A small multi-label audio tagger, trained from scratch: norm layernorm, 78125 training examples.
Rows from block 2 of a small multi-label audio tagger, named by matrix and row number. Rows with one number within an expert belong to one neuron, the router's apart. Each number is 128 + 32 x the weight over its row's rms, rounded and kept within 0 to 255. All counts start at 0. Numbers have three digits each.
Before each expert's rows are labels from the 100 clips, of 14976, where the router gives the expert most weight on average: "strongest on" is what is common among them. Only what is clearly more common there than usual is listed. The data: single English command words and digits, spoken by a formant synthesiser in many voices. In brackets: how many of the 100, against the usual share in percent.
# router: router (model.blocks.2.mlp.router.weight, 4x384, trained with AdamW), inputs 192-383
# up: expert up (model.blocks.2.mlp.up, 4x192x384), inputs 192-383
# down: expert down (model.blocks.2.mlp.down, 4x384x192, transposed), outputs 192-383

# expert 0
strongest on: clipping (54 vs 8.3); muffled (low-pass) (39 vs 11.9); mains hum (35 vs 12.8); /ʌ/ (25 vs 3.8)
router.0:149142184171164108126167087172174109136124128122138095135088116095120086102063114089105178176140087165106148188164080119172105165077139162071127096132216164150140117145132134161124152086143127108079179181143094115175151126149137109103062121158165119152097153143110186156146061140115151114105128108071113132126092127167118101187114182195110215106155097095135072114111123132147111109139123119138112130132138104130141110139123108115101133113111108097103081149114146086113152181122161150133120109080090131163109175138148125106110106121129116182075168127165133134124028139159121124
up.8:076068148119150097085122121168133131060095099107153054116109104093158125128128107099133144106086151162068181146135222149153172170137140108086121175120164138132136168118161106133127088104097108088088118142149177133095116104137122160104150101066142130144153202189127124186170146153090137149142181165196140050127097174105093192115120150101148132115143129133047195112125138180164162102112151106126147096144119142123144079135076133120138159141114170114121065116129088100179174097168068164149132142103128154088081171098097103152119140093129156070144128184138178071192113096083110048
down.8:108110039143168135083108066158099114104135090126140109110119098091085122178141123111114152146096120166093156140121114107148191156084133114058181113090141061096133157101124152110134142110103101102112166103185150108137115092121122128172151052120122134166160234148081181142148117128140090109142110142155145086152109167100127134197030153124147169131097139121053170109132142152149128119077132110112143055110108119156121059178097131184147141166097123136151088093159125142153127162132152142123108124158179122122101161107123099121167156142135140118160108169136220080115106121155162082
up.9:129079108074181166080064134154095180066110094120100138146142077128104132076152152174122103103115156118177133129157120184134128168092148128123111152092118093159140134116130134067104115133099113078145103075070104161135152085109117128166101189091175130041140142130104118118109139199117161120168142164179151083076115166133186077134084124106112134163072115186123176119124125171135134147112186104145097186090119127181079094135137157170149117165136150147095077115193150094126078110133145084119116228129123114107142106147126110154121139133113115153137081152155214076159157101194076123
down.9:125120080094148168133093160120162151114134157141107147082104186097119097112167136143208113140141203119130147179162155166103143183142131130140127105077097128180138134136124132156140142124012086141109121088140154135119093124089132119151143187129134133129148172095128204066111124102126131091088114092135114178117155098040131079110091094143054142150096115133134072120129154170103074158092148109154178155181147071206145115165126093157150104143144174138150113081161070152130161154114103148116120118150139166075122098128154096061139116139159121129130120137164114171141173171177109186
up.10:136118115099182160057091089187080126127138127105075149154123140148182198152097150125128150093090146146134113107110125146135159110117129110075149154132141139157115069091118136172139135137143142069155099112131116179111156101155093104151128132076116146097206111154188128140124160136129110125156093150125141054081114124130168150101140164058139087130123153121106170129164120096104144139124124152162134107131118111102109111124140158116178148161135202152088125077193163143147149135101181090115113133162085101152149085124159105175122158071146131136149187072092103115136171103096086085
down.10:076163125118170171109074122094117135123035088141103137150155098117117157126155137065106114150122138103122099162155102055133079192097100175096104189159124195187060156093124146109113119166121094074153151100083158137118198157152096068157144090122185092071124108121081101124077125167121110133104130166105179082076135163155169159097129150170142091137114151172139105120155125093202116101121085147097096142097098120116166073088131142146188178174144122120150076189116133089158107098149149164116160141116105121103145150131103119153120139113118108178170107140138126132129073112136117150
up.11:085098095115170162139121092192108159186117102113059148172140123113159170100116089206214156127113105165167084119152155142113159159101072111109114188099101133119120137182093181119119054105110190118164168102110145112123161134116140088166125112103154122141087162180137094132114149139073145126184115121137112127117119096153173159099144174023196116130098106108119147150113111104103151068132116123169133123102137158137080129149163124169149151150135151122097085135161112099151054120110158092089143173113074073125127120171134094145119141096118124121169063133140166135118101090157082137
down.11:081149167137093156158076148116125127137139121141141166100151162156040081110094150097135121155123127114158118128107141146167078148121171064147168120089137159086127113126192139120111148145145161131105146132113095125099113160157130115161162175142120148130110154114139174170115090154132069203106087102087127115083110104192140144132121120099161119116064066098107126162126091150097118100113178168119072140074151130107105126166141117119134132187047122211168084135123154089156105132208118130110170067145119137111147106133178138139195143082098123089093081121181126111099130124138111138
up.12:206120117168093134191166104105115094057155165167147144098130134192152061203207077109135096116158140155103185136090171100129108056103065142174187077102056169179118089103160169126074172124087151151148149152163145062111119086154159100166195187133137129153105128127193206163103080149130095081128140114146193122105151136138128079118100071158083108173118142155110106133156158182130052136103114115115119167112124159155145132083124101098122094104116103138107138138136195115149094120140154207133109130070094156121113114182125127151142099122166139124098127160176069133124093161132104147
down.12:107133168145098114148125138096145105180142143143165104111096181064093111093129113097186122085192091152109044135123111142126118133137085141135141095126124146175153124149120149142095179088083126166071109112088138100152144118125133111146115173157133095136077114141146172107162065122133114124140162114113186170113093106189157065142086076137101092170147069100179063155149092165112091103127137153150157114133112137139122177095118131212084141173164156167109124155128133088120122167126123186053121109124116105086125105132124155108187128158174186123137097165184095126156107132151165183
up.13:085076135123123127128141106183117151093058093137162094151116056061106115153117108106167118137085134178075187138082176107150188153125124108081118152128138106113133168138148060127147132122122081077099115120180197165095094117086156102122171091118150150111146215176110130126166123137108161110142198167184118089142118168072091176122129143136151123085141156126040168113110164142127131137158153091177149117112133128134163074200091123129135151125084153118137108089162113120128148116105110176166150160130119114120095186121058093155142162149096136128181138157110201030140125109113129066
down.13:062093076089111113160107085180127137131137108100161110093129105089113075168140150130128139186124161219114159158159110122154166133091124095071191163101175078094138147092179092128092140116135064135083131132158161144116112088083148132144163083127111149181198175195102139149172150140164157123141134191151135107167141175111075129162076180123159172134129122144069197153147122153117140090141142113114095112140139109065176075166094129204172114099106122131182098110139147134125107207103118142169149087191137149127106160115121081095129138100112146125169137122088148086113155144116171106
up.14:111147102131201106080147137182115150162054151144083137159166172085158112060143156157168179081097126108191124118141190158083163187095092110110108194123081122175128119155130135080129137099106152144191155097058150146107154116126129082121092117085146120088143122123117096152065173083123146153182079163176116107129168130151118113106090165073191129140110117091168118135129094109146139097111142162089090114129126147127086106090132173180134161179163076176098132115178125146155144112147152146058120185073119115102166114085126101164109186112127111107165105107150146142173127113121110159
down.14:120103135139142143083086150146145200082097151122108104134154130085096112068112098108197090135155123093128108116216124137123126181122121105130136163129189132131093144143158119110106127146115101131073097068126128155157110066102132101124116103136183091133114163176161122107066133093133086160141118151101129177101122165143153141167114133118120163123124114075123101147176136145142130130127093156144141160122099113170101061144103106112153132200130157098132044137133132087099188156147136140088125153120137121096101172128100097061121125130109081154136148165214088160083046065123088156
up.15:096079141059144155079092157135093133138110157124085072144135080095144185084118175110134110186114164073141117166155147188119098171101123090121087154172101165106126127105149108099172099112121151137100105068117175133168163111156080147111105165128169022147122128163117109075163117121105170162155162179124115067083108146131144176079142117130110112086148085201109175141150110146123106151115074126155175161112109156214133143110104156132133156126157175122120095154140103065116136065151141099096132162096091164051081141107087110141110124088103170134135085172135152121159103091092045137
down.15:195160109205146177097134148119113125116131109161084159100128179149119107170159172176136122116159086070177119080057161085092113144138121145147087112144114119186111120086151115082134120132145138142194106104085089087142138115148147093143125149175124122068098153094181149161088147163151123114110176081101147156107209072145129086102178100077078068156139091134163158084184150113164099137127138151185127128134148114143148163128146166101134123139139180135143144081138135112158125131111141136102130121111134067144131111146173135176188062122155128156075140130169102157123113142138116147

# expert 2
strongest on: /p/ (85 vs 17.6); word: up (43 vs 1.9); /ʊ/ (37 vs 2); /ʃ/ (37 vs 2)
router.2:126093116165132155118144115119090116156125102114118151139144141112132143230147088166078121137142149103167139094075122095141102130095136130117110067124071168167126109113157148169089086130145147131196120132100123159114079122138108078148153163148104154108069093129168128142144148143188071128133128148102170096094136107057108115057168099060149106123139146139134165173093102115175059121099133137123091119151140121112177143138104095070163133158095151147133165084113109130138089134161112155139137149166104124138096063165137091194129122144144135128095158116154117120102130163157126159
up.8:106128087067174116112101098126133133130135093139120125114212133122122187138142139122109088142153107119111102129133098084124144118067108097144148117162110087148096070090102164120130138115157161110098169127114105102194167183163099147142114206085150122165109156130147167103078097177080147109113100142128147156187186146134156128152079094082127127169117087160103127074084117133120116190117099108135083127075118160194095131152145158162163084111118156147133073103205154126156110127099221043140116154071172141078121097105118109101184094143129165208131138125088112172101141217114059072
down.8:180107146112128095114146203139149114105100139184130093130094149113111128158134053087188112089178109155121125160176131159134167090121107134147216127124118105146165117151103097067134182130125104150093172152131098111136166128123100151193097089200046189131139166120148147108165048112089161058118116097163106149105136144143115146154077123116114111161156146142150143096118140139099121102099112098178122177068108102193125085148153114158111099112145180131172119149145148098146117129108150108145066155113107111082197105097100114140190109207144164139116133137112128177072160123163096122
up.9:170147082147135152174125081169156126127112126079115156120140187128096147107084136192134110158168099138138144125059195168145137112087138171162151156189170167084132070158165140079130135106165144126152074097111092098115170148095144124109179156150147116147093163111098155075153114098154148127179077140164119202148112166126175077113112088085131128183137086093117090120167113180141139116069153107131185140129109143127059086175082170190164115070075073068122118115164181144186132109117121161123123130140111107155169209179170126081149147107128109165148129160125149163074149160147122102
down.9:103049153123151113090032171114112139112186083170127147142116157116054166141131110148136140149115117196141152104097129140118149153120144117132190088126171092156093137093115133125146136168127140113049107112183199046112119092094179157127129155181171109178128093183128109139162127141122163163142179076183124162105164128075102104170125114109107174169130157113116127105082101104105135114136136185117155148134131083101137124188068155191178040117128166217143057108111142156201093161075111110110123125156158113103113096115157119123177100171117127183097101092143139096096133135089091094
up.10:142127099096176105127121150181157159165125115206144101141160125100087114076082096152233103156181099169145050117108086120117144142098143111140112136137140121167113153160094114084127169160156115122108190151119088101153146135108141113155103086171123121143131148116137108082098131148098170138097104160101150156154119164214154092145065155160146159136119087146169076076124125076115124164147089150175123149130106124118111083141147115157172141139184156108115070175116193067103157163147174081130128054095148141123117146067136109096164090212157135094138127160127091097123057084153165160
down.10:135106142154114144085154117104137184110126146124183157151154189030102167131090122139109170081185107151086155118103103126144181135113144165074119117117137135116143126149113094163124064159129110153137146109133068146117144151102148063167192106076166112110143147157116073141151171144153182128185096170063150166140144158112154138097137125120147151067137147143112093109180155125158155086134113173118091148153085062073129133136137149175058219117147106084094119219153168130135139070121132133092158075114103128146101174108112181120082083120119157133163144162099125085112122112130137114
up.11:128141079115142068123117108158161120096087166153113084159113080109150164068094133090161123122126101150136136112186122115142177185066173142078143184134201190105118114110124198101127143170110121116116168098094091116169142201153128106148086107123156117046167153119155119136128140147137152092129091132095140164151083135134131091140060143130125130187096104121123097148152152099117147130149127151161196086066142151139078073165166129157158199190151110050137125152163151099110151133155145134122107143132111096123135154146120072095115212100133113173133134184132144105147141120152065126
down.11:071117154103146154133128060098118132138115113107129169157139137129201165178124095101099076089127112192144156164131125115127150129061080089108131134134114180110153122149073130185148111042157148120158161137106116182199115102121168112110127129063167127132105152131072124034070151152082055107154089124122095094128114085164178164129078070114134171119126150103100166167078149065125159122115124087072128136127164163177146166153155149124087201151131157209122161124155137103080102123096161114160122149111091202143165131186107145125123137161130091096134223121148159135119082117120162123
up.12:124136087111135086170171085173137075127100100126120066135125112125174091106073112106124123050169075133123158126136110116178186129130151121114099159083104196117110124183113136078169102205082087087136059103099179093112109238132077133093150079080150101112113150170099175122147147130099114152110070118124128109193114114158135147099096177200142148138177127165140094105143083129132181142135063081188168151143166119165076127151135108143164167143105177122097094157100099062131096101141138116104118131104067124139159150117130128120076153081109102213105125173166143085145107147127088115
down.12:162151146149118148165143171120130112124119184094126132150101164151120164089074151165138175140143133068147164153141156097161125096142155191142148120165078184158078123114177126153067115126091161122198183073091154087080113111128082123140131146102124089134097133118128090167164140162178149124130116183140109106146114163086156129121124119131119132145125064123106108116158142155115107114131140165131110140117110101083124158102083134115092225118117033087065154114120194127103149094172115099133191084122074184125094161152147185133054157072106158149090159141145094116152092143120164086
up.13:174166121151117129097145139148169183074082211100151103180095104125103069122097135176163139078118081120126156082152154180117238123087155153074096168101135121153221099206093086118160093092094154115097157146159116122133112127067198113126148080065124150151161179150088115091134118103112108106181093170178115119106147099160186149090122130112084141080108097088152105119161121144107141137107125113110124109180132106132102148136087124143137170200102170129159129226127170112104115134126138125106089136113113108113182160121123133117123141117113076083173122168128151095161151117130136130
down.13:188130127110134155119131150140146125170069105096082140166146144125141123098137148111140102040168107108141119127122130143137120162127092179164122154117128123164102151192084137145128127161166111100148087068048153078104162144152130078069144112132114129034128106181160129123144178130129151110107132162114095138128062125125146095109122092140135125153133151169102114103112142085083127124103102209130133153127137140162041149126193167118106166122170137166046120168135148114100147127128130116107173126063140096176171143150105167104115109111091079146121193170073138137143064121137105138
up.14:125147085138170141170185177134067083113144054141087081091136146138121117072167128155135188126112168141141107138138195105131137128123142090071174076134172128135161170112171127132103163203096088132140127083110084154113165098101126140135081136169138096106131134138112190170129147129142110181067179093102152105145137113134138090131096112135130129120153120134124165126101099150149067097077177182132076121105123056160089131115091069146102140178141110134131105147078086163131177170112032143108124023112143192135204156165165122140108121110178168159120117128181090119159153113148128171
down.14:084177128147145110141169097124096105120162086145103090116079170183153123121164113097117139140076154091142133111148155110129119117060146116118119106112182092148148145077137158137103174163096137109124091138157107164117151060168129136150089141196098160119098092066140208167103140082129092128120202089093127118154151097101108088203109164112084110144138152167112158158086119168164101077073178119106071090153143087184183095110108122125162105137140196130106167098108036166127177119087118136146128108132168160119155134166163095199152124143186157162124072053098088164122172161142103118
up.15:135172156116080133118096113118110138131141113114126150141123159124135187081069146198113124110143139064127076130119106167109181119096138136097143122103125160109081059146112145074154117138105136125092069105095127107170110170123132123156118149076193114112111136137109126117100094116090115114135103150157095174173108184170212107182168151115153095173137081102100117125234142171129193118158135091124087161105116120182127125139126166147149130128116110122092091105141125101126118115090152092101089189138125053064156167113159137124157135046086120119152179148113170140114136146130108138
down.15:043133081150119113135163176143164105121138114122122135071106162158168118078188134100169150139103175121109142149164172114140173097172133084103114147164132060061154132154176135114171140178107116073117121109139136160085100113070157073086120101152091161222121143135156156116114135123097126149098142143107092109152157126146104117148103206129082102135157081148092161128087125108098116058133159122168119106096143106133105109097086067137168115100156108134154062095155102152086150120127135132189127082151174114085174133103183149110135096149116141152107151100114169162068191070100143112

# expert 1
strongest on: quiet level (100 vs 28.9); /s/ (48 vs 19.8); /ɛ/ (45 vs 16); /j/ (27 vs 5.7)
router.1:141115098110136159159163149109104103097143122109137133137121154105137173138098152101081124048134128129101095116065088102132144138132112109104154170133100069108099152174095147129164123127146126140128124104168063090202149148142121171097128053084162063123188142137065147132105139107129121098125135120123138167055170093083181120115143097146158091133125185113182130059189160125099191161130107115106186121123122151161091135069135140159056169165123126086102091111128149154075130122080163076163108127147209083121185123099133154105085149108130125107153129114059171177154129144139115157
up.8:137043082096164128073124112184132176145106121127102154081149080086175137130099075114153115150095117152096128140135144156138162127061162131143168114110157164132123061116127198137116120162123160111170109101120109137112172109131168085144150181112135116097195149160155139134059153170115141101107068138098136142130120187186191118141080117111082094149145093123100094122095123121101136119111113146164100123053169119112042091159178131149146150156122095079099121121175157122178093103174164190126107181113090085139114146141125088130124140090139066161149148168152143155135169105116089120
down.8:193124144126128083169100096163127124061193085084154072124097138145138082154163145129153073123131203195113108030140163168117147134175124153132107124120090088144181150195176106098117117052106137134066140120151111130187102100129148138170159123111174133119212140076178111118118131138137151149146166109142127130195172085057105124124097113099079155120160173122151095133121183156139141160118124112143189127211104149144107105098133129209127161098116133118171083096109103142078155168125116141112105158133159127135092134154097134135104102108123186113166148153156114112177175085152144112
up.9:100108190203110145128095084154125119131114089137122182125092080085141104152104107193171128210086142076161175084202156179113190199130084138119063125120108164181135120140113111104103085086114186123093182120070148134162152138136144085159156179138107074128082082184124110152143103139137166152145081086112144105102136096163052156100137158113172123108145054108075095128120130145189118058110156131171128130184155149096171138119121127145145137086093062107128076173136093093103119074161158120112123159155085106159061154140137094169116077196096112226160090119130137108154093083120094103
down.9:159168086178140186107171171093133097149113127134136070140118091179136100110144104081154154167130163123155161184096163139090123155116113130112184243089084131160087148107109159156113133200083076032151097182142184153133122119134057131101151086145156141111107091127111157173091132084093171136142168106146162154145109063176097136102155115159112083146130144159168123076127080100149162122074165144089110155139129129153082122162109157115169043130165124144145071143111173137160169114109099128190146096071116124176102121137167094168115167078104107116110085138100104121146160107167090163
up.10:142125171073132099110151165161080081118112113178145131142103118082177144136103130155203083113091148109146150164135114129076059148108126156086108149150092198162102096116134117103168170153112158158126094120086150143162088107158155117166115142089127099125115176117170161120109145152092123106127126127120128113120164151157098125119151123128115132095182111146139108185102111152111092149084097129126048131099134124144125184135140137073171105192097156147129076201116095119146148105142119089078113121053060113101086182193150097134145132179117105164145132177150094058147057084092099173
down.10:182111106143166150131150042154057182109129139131153078128097106123140126141105133102146160127141085107153129146102140090121070109153142187160095152140164206123137155177134166119159129130156165195146140122062110115149133122179149124110132163138178080095145118070115159131104124116093075102105113136079102112129116126177194080138115124114122141098127080129135141065170093116177127196136139096088150108148097117195075137078191148072108153156166158105083187122086096112116122084150153112087138147148132071113116103124126122118159192095150130151085124104121106129089094089131096133
up.11:148161127146171147112123120120160089092109140160155185127085119106161132163140115113064133093093110130100080093102144132131154150094123105071061179080178121152103109153109183123138137122158148120141113096120170109126165143168130122107105137097189118058076164155111118131139149143137144137141136145071146122049117088067191134137112114186119106181117181042097086111177182118131120109165077075107094146132113102123083087146113196138094181173122151158083107131178115121132129084126159124044078196171098095106120182104131132145135153094114123180165177110149157160122127127193104090
down.11:175151077141123114109099140112070174121103081084148127168144110175146116111100107167093113143097139049104130173143159133161112098182179117073167144156132113086179148094137124132093161134149101046198152215111150225118152041133101158109137077110144099171160103138139088129107149073135126138135119148149126125123145183122119195152176123133157128117142210174142174159098125108146103091138169123115111142125077126088156160137139149120127068130127091115135115131119115131159151107141117130208158112127133121152131149128114196146074104125107152156178077088087161139158142134153123104
up.12:117133148136122112154173144160117143182104136156125147091135151120124117051092098086185174134139173097123134149139091129180126164168092135173153150134089191175154089173132213100177131109092151135165146137144119136108105128217134136131061090156092108159115161021123101120147115150145107100088093151114168126097098115160148117102078140125120134133093134142172108049094153119134095092134138134102145127111103182129061100088144097090114178165139096110093125135150155135139114093207104157097081156022109074113136098132122096202087160150129144077128095174152113190174090118157092227
down.12:243081080083137108132127200128131147134138149172115137109143135120100099187140114133149180129106169103077112146064041194144115056150122142172146082156115166079171092149114126092076146137166158107122122152146110112174093132147157174164137155120143089224140135155092120172083144135147108078057123133122188177094138126112177109098155083126163157085137148151177130071136138117161142173158079126111121119111149122129140108159129099138127102129146095197133107136149120110145101182075116155117054122145131106097142072096132121128081135107142165132122169124092100200163093101099140169
up.13:076160123116170126114104101179080117125095134192089146136064141125115192093038124171167165137124137159147124092119134204118079143135091149150164158126078161179115045078103153147121210140071143149128100120122135102105089133142108098104102118150118092156151149118126133108187051118104226150167102175158133162135111168165083085109155153056162126100169091138100157124130127110140091092105115159110160123153107120106176153136111093150200128114126139072124115146131155143153092146124136103115142123101095168140079087150154105161126138128091162128122096179113131071125082159143142122
down.13:124107158116111134137127133127145129148112175147149208091127142150146144158131144174097145139127132119101141134090132133143132144146077065128128144143111108056102118129187184184136050075145129128136149172112124169124119152180184152157136093119146104147094174100134075119104148125139121131142089148032142135124111123109087125103162139160170170115114175129157097139170129093111117111201087107120187152150142121059137078092152110138141174159132123146169182172086147094114084189133137144063129125111120093135107097152120087115097222116117134068180183114136090163134114134118145149
up.14:078091137090102130080126141179206173112117096101129104143096115078153173106091103211172101130118129138153117126148148105122076184105147087103106114059168143156136133138137095132159079171159090178144100122080133159141108174123155098092113081127164073064140105148133080124158229140131075159165120115134104104124107180142146129128112160100100108111173140016110151153118121118155131131099095119149089164166148109080094118152189079171155124096104173110145146142153068087109116111146097184123167156129108091156141107108113114101158118164105084137192127169109159073108175084163098103
down.14:154136102122137116099121096143181099055100131130172147123123097175160155104122136167109125148106050115148168067160134127131177132122087174154065167160107115111089169173080128126197103123134119161133143121147150079135099138119101117131151073162166194091090129098124058124126122113137193162153113135108101107114125134089115114138094180148098195132126119155121102076196137139110122118113095134124125125094153172107145163053184198125188187117124142080136152144089109097088121179159115092149126102131135141120111141141107111116110181105109122127118090095122170069085130126155080117
up.15:072107192124133070122062140111138165151089132124144117156136103112173128125117144140126068105132101137147071217150118154122124166108116162146057121129095134125193118096147060128141158070139081105101110135099161161190099128186127137196087154115187159130083133126129129077190119108157126136161092126166126103127165136115104121119098163168149145149085129114158132168138093111109126107103172085140074189112130212153121138110130116158193089063087153139167084169146163103158121122175107121144154153126092117103108113151166098162166124181161173125110092130149127107199091102137061133
down.15:110152111120115135152112132151179162097139172093119138123165066157143097137105164136149076136099103100173128173152110069147108121093160141139148116162133210104137134111194127094107149153152128096101115128107119152101117158121191118098119136130146089113091148117125117103118099126090075119103125159135114103118067115167162110141097116131097127137115055092125061172140105113110098143099106165127123146084163134160109132150116117067170097111126101125138153138077148118143100135180119110127172113139054138121123171160170086089145156170096090132090159160186119134175115152174143180

# expert 3
strongest on: thin (high-pass) (100 vs 12.2)
router.3:110111141065119147125076171110157126145115154121090110132175090153122080081145137123201085174118121135129163120169166180091166093178153134186122132122131115138136104145128090071104113165125121152124116081122182166083183114125142144158164137100100120144182130132182075130107126163058198144135124122189100131191104191194129156178106121100130074169103128153079122143160125150064170141148151140151098162071134156085066123140172155184200070111142128136169144155103135146130131133118116099123150130151100103129154191125112168104162157125102112100174128124095167089123155080113129116
up.8:123065127124136132157147118148090141073152132089106112044104167135150048152057113173079153118110139126123141156053135111161125137112065143090128116076120149075099107109117189121126129143205145103139129099139144078141155129173105119100114108114209099136114151140099146118172124164083137145131099077115135117072109139137147155067142127121096104150133088070158178120120067146098129114110133089165198141114140112154137123147143127100127143115105155128068095127191161101226138118187192150119140151122132136163135050090111060142154080074167154143145122173145098139109104125134175073
down.8:129099142091149121074133128143202090107091171156148108127142158088146138120117094109122053130204131148175116088125127098098142118166121109148106157119108149075156152142103137144118089138111113156234133163092142127171151133126111125159135158037096152111123126106138161133111025144117148086106052124114136117136114142126113135147144134165133151082191145148176122135108141126064139110101068143129081136143151141128154163085188141082143082144169117064147111127189095134099128133207139129095124148105122109140073046146118197147113125140133095123107118141088176110124167085107106136
up.9:122087134173177136071128148126110150105090160133123112130129051143158128196123079091120115109171098070135118126126077075174119136084070134116100126079142156149025126124128149142104067130156126113180177093111111161177121171126111083159118100111168114142186174107133108147140108129147096084109131140086197151089150101140137157078134125111153115088137114154138121163054118089127157181129085120133129119155190145131224110118165115121133198150123102108103132118159133044106147078175185082099174179106132137079104083117100102161166133111104050138150136189172110068135112068153167099
down.9:091187061187037057118162153136110157120179114168127108118124096121156123095099102080142165165111165081093166105151108132085230165123095139116131153103133192134042083162125151131110120147102129067137129137174186115164108138142160089124163131116185129155126117083115167155124219144059109152114149130162149150149141108156133177164091164138149105095132163108140152154124102117133188123092151130144072119112100148173155131159135150110211113112145160121177089118111170150143161029115140058145151145094099124108101128093137092137136089150134123144101089084130139093110120150176101161
up.10:126128119120169144069160122142145188094085143120112119108101092116094138102069110185099177158156131117177126095115138077123172195064074098077154086096167132162161092162158132138137108092133175114171202116123055117160167107113137101111116121135165112071076125129084150095097153153152064138129108143077148123120098120152153140119081100143154124114074094084155102119098144102156077135121118175105119121142141134137145106106156091170105172187114127140119113124177141066119151101181198174067140145123082088097159108071200088125124072110166104138139162147165090124137083105143121163
down.10:104154093105168147094129117158095104114144090200078092199147148146180138138109143102160129141133131146166154128080147140112136163106099159054135162076108167161144106092076170138122120155118124118102108082122114133098085192162136075127163068091116083080178153081183181081094107131126067134138137128080135126135108122122184138154042186135096153130116092114141069135151117088114123110096088199102139099144118086134129099120110170116116127147166172091134089157104123141141115118115157082111126102111113119123128150101113074116164118108129133169105094111117141099166116099082094104
up.11:105098166110175123103139109152117109111142107114114124167124158119119176136101144118087103110141131177147123131125103138085130140056119166097121121074166174158066135164148164222174066140089137081107065155136100094148075170131144092080131143133193129112098160124134188113128166158070120176164128131073120143087188106081146149072083146098119159057141144099074078143173148143190164098119026112111101135162123116143095110151093119135138183151101162091089093148120110113162124131110180126127099133125122104150127121141131081175124190079146132155113152140092148075126047125114066135
down.11:121116130117093132091084194130137152143165086141147103179126091169145142145133150159134113094056133165064125178107103094086058088133160123123126163089135114074147083129124143149108027171149162196141121129086111143126064105158139096137126113050084103120164161077142090126121128137124123100129083096123071105119177172115167234097150137134117108098131166183166146182171075063090175140160130135091119123091153169112120146133170139118108150151176139096114160125101107179150152089138131129153109109109129138134201158156066104156094153069146066117171130108094102127145143088101113109
up.12:081150115159147126123169163114120135094102084147125148115115140111174133156171173131088186131100145155163098051076122145134161194094054179071125117101152137162111088062152155161123117164078187116183168116087065085156092129140102091144137098172174116131125159114155122162128155137132068118108181093101169203097151090116197124098092142081135113143091173126071159098138096124127102125155139075105186107178092114147122103219103137154139143129094108089116138090141111092176133160140213133079126106148144057130133149127164080144154115124146087151085081160094138169152116143185110129
down.12:068148132127125171105105107135115181087120126116077067136175096143080038162147086158189108127127095179127122090148090107119116104117142163114171087093152177119106132145128112106081170151160151121118105128161125114070129123147113148114167192078154089128114116092176101083161118102123099106155114153122137076151102181144114126075112114113158198167175091146140103094146158128177105183100064165178125131111112136135097157163143095204105116130148170062122149146135124122143128143194054162151163100191116150111116165142051091124109101131138157160174104182116079126166166083076159161
up.13:171094129111151147113127122133126103117169125145092168129137148142183136172108113107094175118155138112134107114082121109131104163082080105060131125083105159173120106104140193191106102113143143071188137143110114104193089128146084077133101152157189155134116139129131137157079157154130075130118145078055189142068126093142166144092127083067127126111114113109117100126074136102124145201123115189128120120146132141189128105130123138114146172139165157090105125150164139149123135161132190071047119158110155119113148067136141075143158125097143125154130160153158085169157097072073083122
down.13:088162119140098079095173178085163124124150102159099080128140073109101041100174126119112115146093182159146156167178164079150135115088163076136135161103212191150076143108166123094127127155113068146148139129144153127100113152104163175152166124068178104155101167107124133150112135130108185170122142148119135051176083119141083143186114142140151131151089103136187166157144087159162117144155129123151109158113123065145079122148106150173132131178093106150147072194118123140140112082163129140121162092118090188088123140126164129094120126133119113147147103148211074123191114091103158117
up.14:129082058123096148153138117163101106063144141126207176150069087106132119200133076120112128106146059174145091119073144154084108112109084113109079099113123159121071152087105147124165115104120128117171119147083037128126111066158195153111168114102152106145131090095131132128171090125162138171093087161133139128089123076089147130076091094101060115104106111079107165144139119128122118178119125078123120135212112159142157159162119117139132114145119136123182159144148125069125167135098153145076116172164187138179117067107127074162179085138167128143087085110103119093070167102180133148
down.14:100128123134214128104105129133113138159129099128068133100159084160084089179161145123105098133096099142117104080104118132090107133139184082169112079175155160124088070109146146130106150109126174153079079120156157169163133114193148151158165089145131140148183163102187147128055106120049091141096135095086118182095143154207202158142143165116178084139157073116100144217120060090107155161133097130120104135117192126120156120139088127116139135168172168166099246143151143105139150077119152165163169094128056165152147107137109134146211136090138103127156125141122087132114124096105110176
up.15:161121134118170169065105142170113159090112056155161135108179156071127138212160162190086088113159134104170124131096142033150144134077160099106086106128138069087116150120071145098060081173155091088191159116092057110127162129079123106169125139163154153058103147124139114102155157113157097089155137134088084124114162126069157128125137066120068111100108188115094108174123116104098105150110079143177137112114153124140129120119167136142118151107161187131129133146191093099135128107151111136123163090138129125138165159157124134069161044115122147146214171140126132140111177102139101094
down.15:124093157099152157050126142106115127102174133125079139130174094125126086165118133094113139083085114171081136080099127208163105152143088095089156137059148097099116166105092162103161110138146119181075114139130123126119127143126129117092125106126125122098122115116122111110128150127120079159145073073137115193096123120154068107166121155158133141114105143086092041188138097101094167148184129160102120158128161141113127165156130127167046132153171160153104101206131116137158148116108125108100112112118112094112136153179123111120127107133123105141164110114181139157127104102108131129